From a checkpoint of a small image denoising model.
Model: 4.6M parameters, 40-pixel images, norm groupnorm, activation gelu, widths [64, 128, 256].
Data: trained on scattered letters and digits in many colours, 195000 training examples, 11.6 epochs.
Rows from block 2, named by matrix and row number. Rows with one number belong to one channel. Each number is 50 + 15 x the weight over its row's rms, rounded and kept within 0 to 99. All counts start at 0. After the name is the row's rms in percent of the matrix's.
# convs0: first 3x3 conv (model.enc.1.0.convs.0.weight, 128x128x3x3), inputs 81-89, a 3x3 kernel for each
# convs1: second 3x3 conv (model.enc.1.0.convs.1.weight, 128x128x3x3, transposed), outputs 81-89, a 3x3 kernel for each
convs0.18 102:52 56 49 32 53 34 43 45 66 23 37 48 53 56 76 64 44 86 57 48 39 25 49 35 57 42 30 44 71 67 37 12 12 45 53 31 56 58 63 44 30 42 44 36 46 50 61 45 62 35 29 41 88 58 58 49 44 50 34 37 44 34 40 41 47 38 53 57 55 58 42 50 54 40 47 34 36 29 49 47 28
convs1.18 102:35 60 59 38 54 69 33 35 60 50 51 40 48 76 38 47 64 20 68 45 34 73 45 51 56 55 57 54 55 44 46 46 58 57 64 67 50 46 65 67 40 27 55 62 30 68 21 56 59 19 53 31 45 72 61 67 58 71 53 44 55 39 33 56 35 49 80 47 53 73 39 56 27 47 48 61 96 60 73 74 38
convs0.19 101:36 36 40 47 38 40 39 44 57 23 38 40 30 31 59 67 48 61 29 33 49 35 42 62 39 51 45 37 59 59 26 47 56 34 42 61 88 64 56 65 61 44 33 45 53 60 56 47 36 36 55 44 26 34 62 61 58 32 54 54 31 55 46 62 45 30 58 42 31 52 55 49 67 78 62 44 38 10 64 45 56
convs1.19 098:53 59 74 69 67 63 75 87 65 63 40 20 54 66 54 68 85 68 49 55 61 63 35 33 65 36 35 39 62 56 43 55 42 26 43 50 97 42 43 73 29 21 30 23 32 45 34 34 56 57 56 52 55 36 39 52 77 42 35 53 34 35 53 52 45 20 50 53 23 33 63 41 45 32 26 57 28 26 44 38 25
convs0.20 102:60 40 50 35 37 38 61 32 44 38 29 36 31 59 35 45 46 18 51 49 36 78 70 41 52 43 32 66 68 82 30 33 43 43 72 62 44 54 71 21 45 75 47 51 74 27 28 47 57 52 60 33 64 56 45 56 33 48 56 62 52 54 43 48 39 69 58 53 34 52 47 37 47 30 35 38 36 33 43 22 34
convs1.20 097:55 37 30 79 61 46 41 64 45 51 43 48 53 36 56 53 62 53 52 50 52 63 63 53 71 63 41 23 15 27 60 67 54 52 55 65 46 56 52 43 74 62 39 40 71 37 49 37 52 56 31 66 64 55 26 24 25 42 47 23 74 58 25 37 68 45 37 53 57 53 60 31 57 67 54 74 75 75 77 65 68
convs0.21 101:56 59 35 41 36 46 66 45 40 47 69 75 52 01 40 50 41 06 49 32 65 43 24 47 48 38 47 44 69 68 45 51 61 23 48 40 44 34 50 64 75 47 47 52 73 58 65 59 37 61 60 31 41 48 63 60 41 44 62 51 53 58 56 52 58 76 47 43 44 38 52 60 59 55 46 37 42 67 40 20 46
convs1.21 091:63 88 59 84 72 59 63 64 46 68 59 76 45 49 50 31 46 42 86 60 16 45 64 48 24 50 49 67 41 18 48 29 08 28 38 45 55 42 39 52 36 24 59 33 52 66 23 24 45 48 50 49 33 51 70 64 56 58 53 63 39 37 39 54 70 72 48 62 42 33 43 52 43 42 29 46 73 53 33 59 47
convs0.22 096:43 53 44 60 60 48 44 56 46 61 42 27 30 26 38 17 54 19 29 43 67 42 47 60 48 33 72 86 48 44 48 40 57 59 47 44 71 48 40 60 55 49 69 56 29 34 44 48 46 45 78 71 48 42 48 56 39 54 67 58 44 64 52 33 57 59 56 54 58 48 55 72 61 52 07 78 47 10 73 47 03
convs1.22 114:26 36 32 21 60 43 48 54 54 63 72 74 57 70 50 45 34 32 30 35 36 24 41 72 42 44 70 47 24 62 38 53 59 65 54 48 69 77 56 32 42 45 50 41 52 43 38 34 30 31 56 35 57 65 34 37 50 39 23 65 51 23 97 65 37 24 40 43 59 46 50 57 84 66 65 53 42 44 51 33 31
convs0.23 097:51 64 37 74 47 31 68 47 49 61 54 33 59 41 21 65 24 43 55 64 59 42 52 51 54 35 36 66 62 38 55 44 48 60 17 39 37 62 63 43 50 73 62 45 51 33 41 43 49 37 37 62 62 50 30 31 45 45 53 51 67 71 48 51 41 45 44 55 43 48 51 46 68 63 62 61 56 59 57 55 64
convs1.23 080:51 64 33 75 50 28 74 43 30 50 44 43 42 43 30 63 61 38 88 34 46 67 57 68 39 28 34 41 49 60 54 53 56 60 56 32 61 46 74 54 45 74 58 44 81 45 15 41 63 70 65 47 57 38 60 43 47 49 42 47 43 43 71 37 55 35 60 67 48 65 57 49 52 71 54 52 34 57 33 33 37
convs0.24 094:55 47 45 59 44 45 50 64 46 28 50 30 51 54 56 46 48 43 40 48 31 50 77 42 44 23 42 58 72 47 50 35 44 48 52 30 67 49 61 52 52 66 49 45 34 34 28 48 59 42 54 83 77 46 37 43 43 60 28 31 49 45 34 45 33 46 59 39 40 48 28 70 36 53 43 85 16 11 28 00 20
convs1.24 123:45 67 62 38 54 99 32 43 89 56 38 51 68 75 54 44 71 67 60 53 42 52 65 58 60 75 73 41 45 42 54 54 53 65 39 29 40 48 44 71 52 44 63 46 54 40 46 54 30 35 25 36 43 37 45 55 70 36 59 76 39 77 57 28 35 19 29 36 29 43 58 33 52 52 48 71 67 60 60 52 49
convs0.25 110:42 48 49 34 56 66 60 40 28 47 42 56 50 35 70 63 40 24 44 43 44 74 45 46 61 28 54 48 69 42 89 67 46 99 99 83 44 72 34 46 35 27 38 69 65 50 47 35 44 08 36 27 58 38 61 44 58 54 57 43 49 33 50 54 79 59 50 44 50 52 63 65 45 30 44 70 63 68 37 14 38
convs1.25 104:39 56 55 54 58 53 47 56 49 53 44 79 60 38 55 48 39 49 61 63 51 56 73 69 26 57 42 34 21 43 96 76 45 34 52 51 58 47 37 84 66 52 90 59 47 56 73 63 86 69 35 63 56 52 49 27 39 65 56 49 59 45 46 59 41 27 54 32 27 57 56 45 76 55 46 43 61 54 45 51 55
convs0.26 098:41 36 54 49 45 81 41 49 79 50 26 23 23 42 44 32 11 47 60 65 71 53 51 55 47 40 59 55 48 80 73 30 76 49 34 50 67 67 49 56 57 25 51 34 37 36 48 57 52 51 45 52 46 48 66 49 35 47 56 45 54 60 44 54 54 64 56 69 65 51 64 66 37 63 65 28 43 74 40 28 87
convs1.26 094:28 74 82 39 81 60 43 59 58 42 56 51 77 70 99 86 64 83 07 53 49 22 56 37 76 59 21 42 66 55 46 59 50 46 56 27 57 39 18 37 45 31 27 44 24 48 35 39 41 51 56 53 59 50 19 36 72 50 47 79 48 43 73 33 48 35 43 39 22 29 13 43 25 73 51 54 97 61 52 54 26
convs0.27 100:57 52 49 50 48 50 63 73 53 73 02 85 60 36 75 34 45 49 40 30 44 23 48 51 43 27 49 34 54 46 23 17 48 25 17 68 44 75 66 47 31 48 49 19 53 51 36 52 66 51 56 44 58 34 48 62 63 52 29 70 41 39 56 28 50 31 38 34 37 61 44 63 07 54 50 20 58 79 27 23 64
convs1.27 120:49 36 52 58 48 45 70 53 40 54 52 62 26 41 53 23 56 46 64 69 70 71 39 61 72 61 73 38 28 43 54 37 22 66 56 26 35 36 72 46 23 54 65 63 61 50 47 49 45 54 42 44 59 50 42 58 36 25 69 48 19 34 52 60 58 58 39 49 61 59 68 68 51 43 43 49 55 63 70 67 70
convs0.28 095:54 53 43 70 68 41 73 75 60 29 52 55 63 51 53 28 51 48 35 51 44 36 42 51 63 62 54 43 56 55 55 38 47 47 44 45 64 78 62 41 52 59 49 55 30 83 58 82 67 32 39 36 43 41 61 61 59 53 55 32 61 49 25 53 33 52 40 52 51 71 51 56 76 58 26 41 31 18 43 54 61
convs1.28 109:54 31 27 40 17 51 40 21 51 85 38 42 60 37 53 53 41 50 44 59 44 24 36 65 40 40 56 58 56 38 73 52 69 57 52 66 60 26 54 54 46 66 53 40 69 58 49 50 36 21 34 45 47 46 74 67 64 80 48 47 45 38 70 41 60 55 15 25 50 36 44 51 21 48 75 46 71 72 71 59 53
convs0.29 097:47 63 38 25 40 39 57 61 49 43 70 50 39 52 46 47 38 71 37 38 33 62 59 43 40 33 43 39 47 52 46 54 59 49 59 53 50 49 21 57 45 27 28 51 65 63 55 47 54 37 25 19 30 31 68 56 41 47 48 32 60 66 54 59 57 48 57 55 60 42 71 52 71 68 44 67 46 37 67 48 41
convs1.29 083:49 28 44 67 41 89 70 39 87 60 49 17 51 48 19 63 58 40 46 60 65 38 42 49 66 71 58 47 56 28 52 58 50 99 61 27 59 59 43 47 50 53 46 53 49 72 73 26 56 63 38 69 70 70 56 28 23 79 55 47 46 66 66 78 33 38 41 31 46 11 31 53 60 44 35 58 40 36 64 61 71
convs0.30 100:39 59 53 34 32 57 36 42 40 46 36 29 50 58 46 57 35 49 73 41 33 49 36 49 20 71 78 31 47 68 16 45 74 73 37 60 42 40 61 50 52 34 71 60 47 46 34 64 34 31 20 51 62 59 55 69 50 47 58 29 49 35 53 77 49 33 64 30 35 67 71 45 57 34 47 26 63 35 47 72 60
convs1.30 085:55 74 43 36 41 59 30 40 71 46 62 22 50 29 46 42 22 50 33 71 80 35 64 69 75 82 32 50 61 32 33 54 41 42 25 39 60 35 48 58 37 55 39 50 60 59 45 70 54 57 46 62 53 34 42 56 45 68 55 39 50 32 71 68 41 40 56 56 32 56 60 48 37 22 48 47 35 33 54 53 44
convs0.31 107:53 68 39 53 66 52 69 49 48 46 03 59 59 51 48 55 82 34 54 41 67 71 24 64 62 65 63 55 47 29 57 55 36 64 37 56 53 72 44 40 63 38 42 44 18 64 48 76 43 54 41 46 42 64 54 56 51 53 60 32 39 58 54 44 55 70 58 44 57 49 67 50 62 42 46 52 45 42 38 39 42
convs1.31 105:61 58 47 52 48 72 37 49 48 44 51 31 40 53 25 71 60 36 40 36 41 32 57 59 37 54 50 35 44 52 40 54 49 52 56 54 47 44 54 57 41 41 46 36 45 68 68 67 38 47 51 47 55 63 13 30 82 34 31 69 38 28 46 65 54 57 54 63 43 63 55 52 53 40 40 54 62 61 45 49 43
convs0.32 093:61 32 35 57 65 64 45 61 66 52 62 17 52 67 37 49 57 48 30 33 38 67 36 46 64 47 54 36 41 43 44 69 59 35 46 51 30 70 41 39 65 53 60 75 66 51 50 44 35 46 57 35 40 57 42 61 54 50 82 79 58 82 59 43 22 26 70 26 38 80 49 44 30 50 61 36 69 71 36 18 43
convs1.32 081:26 37 27 32 57 46 43 58 57 45 42 43 42 36 67 52 46 44 38 65 44 66 43 20 69 51 31 82 72 51 74 39 23 87 48 64 28 41 47 19 47 65 46 52 37 51 40 52 40 38 47 67 46 22 47 63 53 60 42 47 38 22 49 31 27 40 58 39 46 59 78 72 47 48 44 57 51 59 51 41 57
convs0.33 106:57 48 50 38 76 58 40 33 49 40 57 30 45 54 63 73 36 50 55 47 41 40 34 46 34 70 59 48 41 31 53 69 46 22 29 68 40 44 40 25 56 51 38 38 37 65 57 24 36 44 60 44 46 67 48 65 66 22 48 41 61 37 47 64 44 46 53 48 51 21 58 46 84 41 46 31 78 56 28 55 83
convs1.33 100:42 42 48 68 54 48 56 38 45 54 60 44 57 67 38 39 46 51 45 58 47 21 46 61 48 46 48 46 58 51 12 55 55 57 81 51 91 82 59 55 42 88 59 47 95 64 50 32 48 55 48 45 40 48 54 35 42 62 39 32 35 14 40 64 73 93 40 90 77 46 65 47 27 52 55 34 47 54 69 66 68
convs0.34 096:55 52 46 56 62 51 44 33 38 62 59 68 59 46 43 42 34 15 42 41 51 24 39 43 43 51 46 48 72 32 28 34 37 48 50 36 69 56 37 43 51 45 02 62 55 27 28 42 15 48 57 40 65 69 57 44 46 47 48 57 38 37 45 56 48 64 56 67 63 54 54 60 57 49 78 62 63 20 57 51 04
convs1.34 116:42 64 58 45 50 56 40 37 48 45 60 91 47 48 57 22 36 20 53 44 27 72 49 31 44 64 74 36 44 49 33 56 65 34 52 70 69 44 61 60 52 44 74 64 25 50 75 68 48 68 46 51 46 79 48 29 49 55 41 61 41 68 61 50 58 44 58 71 51 63 59 32 74 47 27 80 65 52 50 41 46
convs0.35 095:58 55 37 48 35 45 38 39 66 52 37 35 44 39 49 42 61 51 74 54 36 48 36 64 37 53 61 30 36 44 54 58 80 54 50 64 42 64 61 36 32 43 42 48 45 32 46 50 40 59 50 33 45 44 49 41 60 36 28 48 59 56 60 36 55 40 43 45 55 53 63 76 57 54 45 30 48 58 84 99 99
convs1.35 122:39 51 63 61 65 53 66 46 50 54 50 40 55 57 55 52 62 75 21 55 58 41 50 49 63 56 38 42 51 67 58 37 44 81 69 56 45 39 38 26 33 54 34 55 69 42 41 51 44 52 49 70 69 54 53 53 25 46 69 39 27 60 58 58 38 44 57 52 64 85 73 63 41 22 29 53 37 53 55 48 31
convs0.36 094:53 63 65 34 53 39 46 32 50 48 18 24 26 55 24 70 95 48 48 42 38 50 56 39 56 46 51 48 62 63 49 36 64 30 10 32 30 47 69 23 46 67 00 21 83 41 52 58 47 58 49 34 45 48 37 46 32 41 67 58 15 47 51 52 72 59 58 89 43 39 49 40 51 64 44 54 55 43 56 22 37
convs1.36 083:54 42 28 35 45 51 05 23 38 44 29 28 55 48 47 46 63 34 40 55 30 49 48 54 60 56 31 50 61 85 51 55 49 26 37 40 16 45 56 15 55 59 34 55 44 60 37 39 45 35 49 38 51 67 52 62 42 70 51 31 52 38 49 62 31 54 45 27 39 61 50 27 62 56 72 57 76 71 48 59 55
convs0.37 098:40 25 42 50 50 63 37 53 47 26 70 42 24 37 81 19 35 74 50 60 57 49 34 60 65 63 67 21 32 67 14 43 46 45 52 64 48 28 57 65 49 45 68 51 34 51 59 72 52 53 53 56 53 50 34 35 45 73 68 68 60 71 50 60 44 46 70 44 66 69 56 50 71 41 20 76 50 16 66 70 50
convs1.37 098:45 63 60 47 53 54 52 57 61 41 51 73 31 47 69 35 41 47 44 50 33 45 74 63 41 64 50 44 82 67 39 80 76 51 46 56 74 63 22 75 73 24 54 52 45 54 70 65 45 49 68 66 54 51 48 25 38 53 28 14 49 67 73 54 32 21 45 62 26 39 47 32 70 60 58 82 42 54 63 40 29
convs0.38 095:52 54 50 39 49 63 47 47 64 72 81 49 51 53 67 34 41 72 43 66 55 43 36 44 41 33 44 59 53 61 34 32 48 35 41 45 68 80 44 72 53 37 64 38 12 31 49 29 35 64 55 44 44 53 62 56 61 64 41 51 52 42 18 55 37 52 52 47 50 39 39 50 13 36 40 19 35 43 33 00 61
convs1.38 125:15 14 47 27 31 63 60 50 67 46 42 74 53 45 55 65 65 51 51 69 58 42 59 58 50 44 60 55 45 36 66 55 64 52 65 45 36 45 47 36 57 46 33 55 55 35 27 24 46 39 34 70 67 51 68 42 36 54 27 34 47 51 51 53 83 60 33 66 73 48 58 52 28 62 75 32 58 65 63 52 46
convs0.39 098:33 44 46 49 40 47 50 43 52 56 50 32 62 33 56 50 44 47 39 74 43 42 58 30 41 68 44 55 81 65 58 76 69 58 62 47 30 68 52 19 81 46 23 67 87 37 50 44 31 54 58 46 52 42 25 44 42 47 55 34 49 56 58 38 53 69 48 78 60 30 72 61 36 64 79 48 56 65 55 60 53
convs1.39 117:42 45 38 57 50 20 65 49 40 32 18 44 10 26 71 25 36 76 39 42 25 45 52 32 48 34 28 76 69 62 49 36 49 41 58 44 75 42 43 54 45 39 29 52 36 32 44 52 43 52 61 28 35 73 36 39 52 48 58 56 57 52 48 42 30 56 51 44 35 43 56 44 56 23 19 43 37 24 27 31 26
convs0.40 101:50 50 35 48 63 54 36 43 43 30 19 58 58 61 82 56 46 45 30 33 47 56 41 44 51 49 23 55 59 46 39 65 35 48 54 42 49 44 35 62 55 25 56 26 31 47 45 37 32 49 41 55 40 27 33 33 61 58 47 55 57 50 31 50 60 72 46 45 58 54 46 59 55 62 68 64 56 58 40 65 46
convs1.40 093:58 74 76 50 58 51 72 73 36 55 56 32 27 67 64 31 72 66 45 48 38 37 45 47 60 43 23 70 59 52 58 59 58 42 44 55 48 67 52 60 50 47 72 61 38 82 53 58 51 47 56 51 49 38 72 31 37 78 58 48 53 71 76 57 53 49 61 44 36 66 57 68 61 52 52 50 48 45 58 42 20
convs0.41 100:46 48 46 44 56 57 47 51 51 32 50 50 13 00 48 48 18 35 63 48 61 38 34 67 50 17 75 46 48 54 23 33 73 35 44 60 64 63 45 35 53 66 15 14 32 09 48 61 27 40 40 37 55 58 49 36 20 55 60 37 36 51 53 49 62 50 60 39 35 61 49 32 48 42 60 60 70 56 46 61 74
convs1.41 137:44 56 45 49 69 48 44 32 59 34 21 23 25 18 40 38 23 47 48 40 57 46 57 49 27 38 44 38 50 72 43 47 50 53 72 36 39 79 64 57 48 86 76 17 79 44 48 31 71 91 64 42 52 49 52 61 48 62 84 68 68 57 57 59 77 60 47 65 57 46 60 53 39 49 44 39 46 34 50 40 39
convs0.42 096:63 59 41 67 94 64 60 65 32 51 55 55 59 78 75 58 71 41 58 52 36 63 55 50 62 52 33 50 31 24 36 21 23 39 44 24 54 56 52 64 60 39 53 61 48 31 51 55 31 38 36 32 11 28 51 65 54 61 84 64 56 71 52 64 51 37 58 64 55 62 54 41 36 44 67 56 59 56 45 49 42
convs1.42 096:52 69 54 70 64 52 69 64 46 41 56 76 35 42 78 39 55 71 60 65 36 56 66 51 58 60 51 38 61 38 34 58 60 41 43 49 39 39 44 72 54 28 74 69 21 60 84 67 50 43 63 55 42 39 37 34 44 52 31 43 46 45 59 55 41 24 58 44 04 52 44 20 53 53 45 42 46 54 24 24 44
convs0.43 093:40 51 60 33 56 46 40 61 71 46 43 50 65 03 49 43 24 15 28 30 64 51 42 35 58 24 49 63 37 35 41 31 37 55 37 51 47 60 51 37 45 47 45 59 79 30 57 83 31 31 53 47 45 36 76 64 60 58 58 59 48 45 68 27 56 47 35 62 47 34 51 49 58 58 44 60 48 35 56 58 45
convs1.43 095:33 30 69 33 46 57 34 40 38 77 65 40 49 48 24 36 54 45 36 64 43 51 28 64 72 43 21 35 29 50 57 71 56 39 55 44 21 64 43 26 47 67 49 36 51 42 49 29 48 59 39 45 60 66 44 08 17 50 39 29 59 64 43 44 75 73 62 63 67 83 67 90 66 54 53 78 65 57 55 68 51
convs0.44 109:51 61 61 44 57 52 56 46 44 35 00 73 57 10 62 25 18 41 54 17 69 52 30 83 40 38 50 52 44 45 50 63 19 48 51 40 50 50 45 60 73 51 54 63 67 39 13 40 45 38 59 48 32 44 29 40 46 52 48 58 42 49 81 51 66 45 48 51 83 40 33 54 55 63 40 59 52 56 45 30 27
convs1.44 098:32 35 23 26 45 56 48 48 35 47 65 43 61 97 47 52 84 46 50 35 66 29 50 42 35 42 47 35 52 77 31 46 69 46 49 62 21 39 31 41 32 24 60 38 47 26 20 31 53 24 30 53 50 35 58 57 27 59 59 52 46 38 63 42 53 48 56 61 38 42 50 44 31 66 83 36 57 62 40 68 59
convs0.45 098:41 45 47 50 71 46 67 59 60 57 32 25 20 22 62 13 29 41 47 61 59 31 49 23 52 78 56 30 31 22 45 68 40 66 37 47 56 63 29 29 40 51 58 32 22 43 75 41 41 30 54 86 86 53 64 57 40 54 64 68 37 50 33 28 43 54 23 45 27 58 62 12 45 62 55 52 54 54 49 62 55
convs1.45 102:45 48 49 37 61 42 61 35 28 54 54 44 48 63 45 40 37 36 42 33 50 21 46 48 21 48 48 55 63 94 36 37 35 64 66 38 54 64 55 60 53 45 44 13 36 42 34 54 26 37 66 34 55 43 40 39 33 74 14 43 67 31 32 63 46 70 57 63 81 47 69 76 57 54 29 27 56 38 34 74 51
convs0.46 090:47 48 46 42 53 54 71 52 46 53 37 45 32 07 56 39 14 40 58 52 46 43 50 59 58 30 39 61 62 91 42 48 28 54 44 47 41 51 54 39 59 44 30 51 62 38 40 63 43 43 29 77 66 50 60 61 46 55 55 50 50 56 46 52 63 50 71 59 43 82 52 36 50 58 55 67 61 22 89 44 40
convs1.46 101:67 32 47 54 49 72 58 33 51 39 35 44 32 60 66 43 75 58 45 42 45 54 49 57 35 50 51 59 51 35 56 54 79 35 36 65 66 40 53 42 53 51 36 49 47 20 27 54 44 60 71 65 76 78 56 47 36 69 57 43 51 75 72 47 31 21 53 22 21 39 17 06 80 30 35 51 24 61 28 52 82
convs0.47 094:31 41 52 41 61 49 45 36 41 18 21 18 47 57 35 59 38 50 32 52 50 55 49 53 53 62 72 22 39 54 32 50 47 35 51 28 26 33 58 16 39 63 36 83 81 50 51 48 27 46 31 26 59 36 41 53 65 21 48 52 21 44 49 48 71 35 47 46 29 32 44 22 40 69 65 37 78 64 47 75 31
convs1.47 081:33 49 50 33 65 81 40 82 82 70 45 49 92 69 81 85 71 40 00 27 33 26 68 52 45 38 15 49 64 67 41 70 49 42 52 53 38 38 52 36 48 60 26 44 33 41 59 56 54 54 57 43 40 49 39 46 53 43 43 62 40 48 67 51 60 47 61 68 67 40 35 55 52 57 59 26 43 56 56 63 61
convs0.48 101:50 50 38 55 50 38 42 46 46 60 87 45 48 71 59 47 39 52 63 62 61 51 55 72 28 52 73 42 49 54 57 46 55 52 86 68 23 35 42 39 81 75 29 29 41 41 27 50 44 59 55 48 69 65 40 43 37 28 44 48 48 32 47 27 45 56 35 41 47 29 36 33 59 41 40 43 54 41 46 43 24
convs1.48 114:62 64 72 53 65 55 41 63 55 35 44 60 25 32 72 40 43 60 47 54 43 42 39 81 80 46 26 45 30 62 53 38 30 33 35 24 31 37 51 32 35 52 38 29 57 58 42 36 35 44 40 35 21 45 54 71 63 63 62 59 74 49 35 35 68 53 38 44 79 69 54 32 55 42 37 69 57 75 65 84 97
convs0.49 111:51 50 37 70 57 42 26 61 54 45 40 55 34 77 34 68 35 47 42 40 39 46 21 61 64 42 41 23 37 33 76 25 38 22 43 53 44 23 67 52 55 29 27 44 39 37 24 51 61 67 48 37 41 47 37 50 65 56 61 42 47 73 66 51 19 47 38 80 10 34 35 78 29 65 49 50 32 54 36 59 11
convs1.49 093:27 50 53 64 41 43 75 59 52 49 66 69 58 61 45 68 72 45 60 47 50 39 64 63 54 45 38 42 52 95 63 54 48 59 49 32 57 54 55 63 86 64 50 61 48 35 47 51 49 62 53 48 55 77 29 46 48 26 47 31 32 56 35 59 55 31 71 70 53 57 45 62 69 79 71 38 48 67 27 20 62
convs0.50 095:42 57 37 44 45 53 57 44 67 60 05 47 32 37 54 61 78 62 43 57 06 76 28 24 47 17 25 22 12 42 27 39 29 43 42 33 14 52 69 44 64 66 73 64 59 49 70 61 71 71 45 53 32 19 54 43 48 39 52 31 49 45 66 54 67 48 54 60 69 53 46 35 43 42 32 67 22 54 28 12 42
convs1.50 116:37 51 78 25 53 70 43 51 54 61 56 44 49 52 62 58 38 53 56 66 33 57 73 53 74 63 63 40 44 18 39 46 57 37 43 59 58 29 27 41 37 42 00 56 45 61 38 23 42 33 35 42 49 35 52 35 63 59 31 54 32 33 67 59 48 40 37 53 39 39 30 28 11 15 62 42 45 64 47 47 41
convs0.51 109:32 63 67 35 39 48 70 72 38 49 32 40 61 40 52 34 63 47 54 53 41 43 40 50 50 36 41 77 99 64 51 41 13 53 68 28 55 57 53 30 32 40 42 47 20 41 22 38 52 27 30 52 41 50 58 60 52 33 52 51 51 66 49 48 39 59 70 70 63 44 42 31 43 66 39 18 08 32 99 68 47
convs1.51 101:66 51 51 54 56 49 50 51 44 42 52 46 67 52 59 56 37 47 52 61 84 43 44 54 40 61 72 48 63 88 54 51 75 40 34 53 47 47 38 84 60 32 83 61 55 61 99 74 87 68 28 80 86 54 63 39 53 81 43 16 75 31 36 37 49 39 37 31 06 56 42 31 47 43 38 50 67 69 48 39 46
convs0.52 094:44 45 76 54 44 61 58 44 19 10 52 50 45 41 40 66 55 44 62 57 64 61 43 38 40 32 33 55 44 69 81 58 45 26 47 32 27 45 44 39 57 66 55 65 79 54 30 11 39 57 27 68 46 38 36 49 62 55 40 55 53 52 66 54 45 55 57 45 46 42 24 52 61 42 57 69 45 27 91 54 03
convs1.52 094:44 44 20 39 65 65 61 77 63 68 75 45 49 60 42 35 60 34 53 55 72 69 46 47 69 57 39 29 42 41 47 60 47 39 49 61 27 46 62 40 47 64 67 57 32 45 38 41 69 64 49 53 81 78 42 54 40 52 64 47 49 55 45 71 71 49 66 17 25 79 35 28 59 59 60 74 72 46 36 45 53
convs0.53 089:57 61 62 30 61 47 55 55 41 34 62 53 38 56 42 33 50 40 24 58 67 32 45 43 52 72 55 63 93 75 29 71 39 41 81 78 04 41 68 55 37 58 56 30 40 58 55 66 76 39 49 66 55 57 52 55 78 62 63 86 35 44 43 54 57 69 40 48 56 41 46 51 33 47 49 47 63 52 23 48 32
convs1.53 068:78 71 43 76 79 48 63 81 41 92 47 61 57 28 48 38 50 47 50 47 50 44 66 65 32 81 68 43 42 60 29 47 55 45 34 59 43 42 61 52 63 49 65 46 74 62 34 35 42 49 38 62 52 30 25 19 51 15 49 25 35 56 62 43 41 78 50 36 33 38 41 40 56 52 51 37 37 27 46 52 60
convs0.54 104:34 62 62 46 53 43 48 53 31 61 54 10 71 29 52 26 22 54 59 51 50 42 74 31 41 40 63 46 34 25 31 06 03 40 77 26 51 50 48 47 52 27 46 30 08 61 52 67 30 68 26 52 64 26 30 35 65 32 37 63 24 29 37 45 50 60 50 75 55 50 32 57 48 74 20 58 39 17 27 25 37
convs1.54 085:64 39 49 63 69 72 49 63 74 39 50 51 51 59 65 47 30 67 60 37 21 46 36 53 56 55 47 59 46 74 59 54 54 47 44 63 66 81 47 54 73 49 48 45 41 61 71 71 61 87 35 39 52 68 47 46 78 43 58 92 41 59 74 35 49 44 46 48 82 54 54 54 68 50 33 75 54 40 68 40 38
convs0.55 099:44 32 51 58 39 44 45 53 41 17 27 44 51 52 29 57 78 61 59 42 46 27 36 48 40 49 36 76 14 25 61 29 12 35 55 44 47 31 20 39 34 35 46 37 34 87 50 18 97 89 34 49 89 59 48 55 63 50 56 59 60 49 59 54 67 71 29 57 51 64 45 36 47 41 52 22 49 56 61 58 40
convs1.55 130:44 36 57 37 54 50 35 51 42 40 51 55 51 51 40 28 44 49 66 42 42 65 49 83 72 42 61 38 48 99 45 64 59 44 44 25 72 99 74 49 76 52 51 41 56 03 14 26 11 21 35 28 30 22 62 19 20 56 35 43 55 42 45 47 54 86 69 52 55 57 56 68 28 63 64 54 72 54 63 72 68
convs0.56 108:62 33 68 60 41 50 74 48 54 56 57 21 54 68 32 38 84 30 37 61 73 29 60 63 61 52 47 47 27 83 56 47 70 65 42 64 32 40 49 46 35 47 43 35 43 43 39 29 31 40 36 53 52 36 61 31 45 53 37 36 54 29 43 43 21 75 52 45 45 51 39 33 41 49 51 44 51 40 33 48 44
convs1.56 102:21 35 24 22 22 48 48 34 36 41 22 50 47 41 32 26 45 38 61 71 63 57 43 56 65 66 52 47 44 50 40 31 47 34 46 55 30 44 44 43 34 59 56 51 46 27 58 98 38 39 57 48 27 50 59 93 38 42 72 28 57 85 47 50 76 57 46 53 61 65 47 61 43 52 59 55 52 59 34 56 40
convs0.57 099:43 46 60 40 38 33 39 44 58 37 10 60 28 30 58 66 66 46 46 61 55 53 44 37 50 33 45 40 48 64 81 75 51 50 57 67 41 40 19 44 43 39 47 46 47 68 70 59 57 38 17 58 48 58 43 56 65 45 57 70 54 71 60 41 40 43 55 54 58 53 56 30 73 69 54 56 52 48 46 56 77
convs1.57 094:43 50 31 59 68 64 77 58 59 64 62 31 76 58 10 48 34 45 57 36 47 71 53 54 48 77 58 35 44 56 12 27 41 52 67 59 58 65 61 58 44 34 63 48 42 69 37 41 44 35 35 50 50 59 23 28 56 31 30 68 56 30 58 45 31 59 42 38 47 55 57 81 31 61 49 23 53 43 39 50 42
convs0.58 094:38 48 58 41 74 63 71 64 59 67 42 34 50 56 56 69 60 66 54 69 57 57 59 43 51 63 70 38 57 54 53 35 20 62 47 28 00 53 60 36 50 56 37 36 51 79 61 60 53 44 42 52 67 62 61 55 43 45 59 61 56 56 61 46 38 35 42 58 52 36 47 51 33 44 47 29 45 39 11 70 82
convs1.58 122:30 46 55 05 45 66 36 58 63 47 41 47 51 60 54 57 51 47 42 48 51 41 45 77 74 58 56 63 57 58 60 36 37 52 72 55 43 28 43 28 33 44 19 38 53 32 42 41 36 35 39 62 55 28 53 37 34 49 32 32 44 33 39 71 59 28 60 43 39 52 47 48 38 53 43 41 45 33 35 39 28
convs0.59 097:45 51 44 30 41 31 47 45 50 90 66 52 56 21 64 30 52 58 41 44 55 49 36 55 58 55 43 58 62 58 18 68 60 25 06 37 54 49 48 61 55 73 47 28 48 55 71 29 26 51 52 24 00 10 68 59 48 36 46 38 46 49 55 43 41 50 38 71 73 53 55 49 21 74 73 31 23 24 63 36 25
convs1.59 094:39 59 58 50 76 50 74 57 51 35 58 54 67 36 43 68 26 45 35 52 47 33 62 37 32 37 54 56 90 58 43 39 27 55 60 36 87 70 51 52 36 26 68 43 54 51 53 60 56 78 82 47 55 64 39 61 52 43 40 42 39 34 19 66 55 37 21 71 63 26 74 86 70 48 22 58 40 38 61 72 73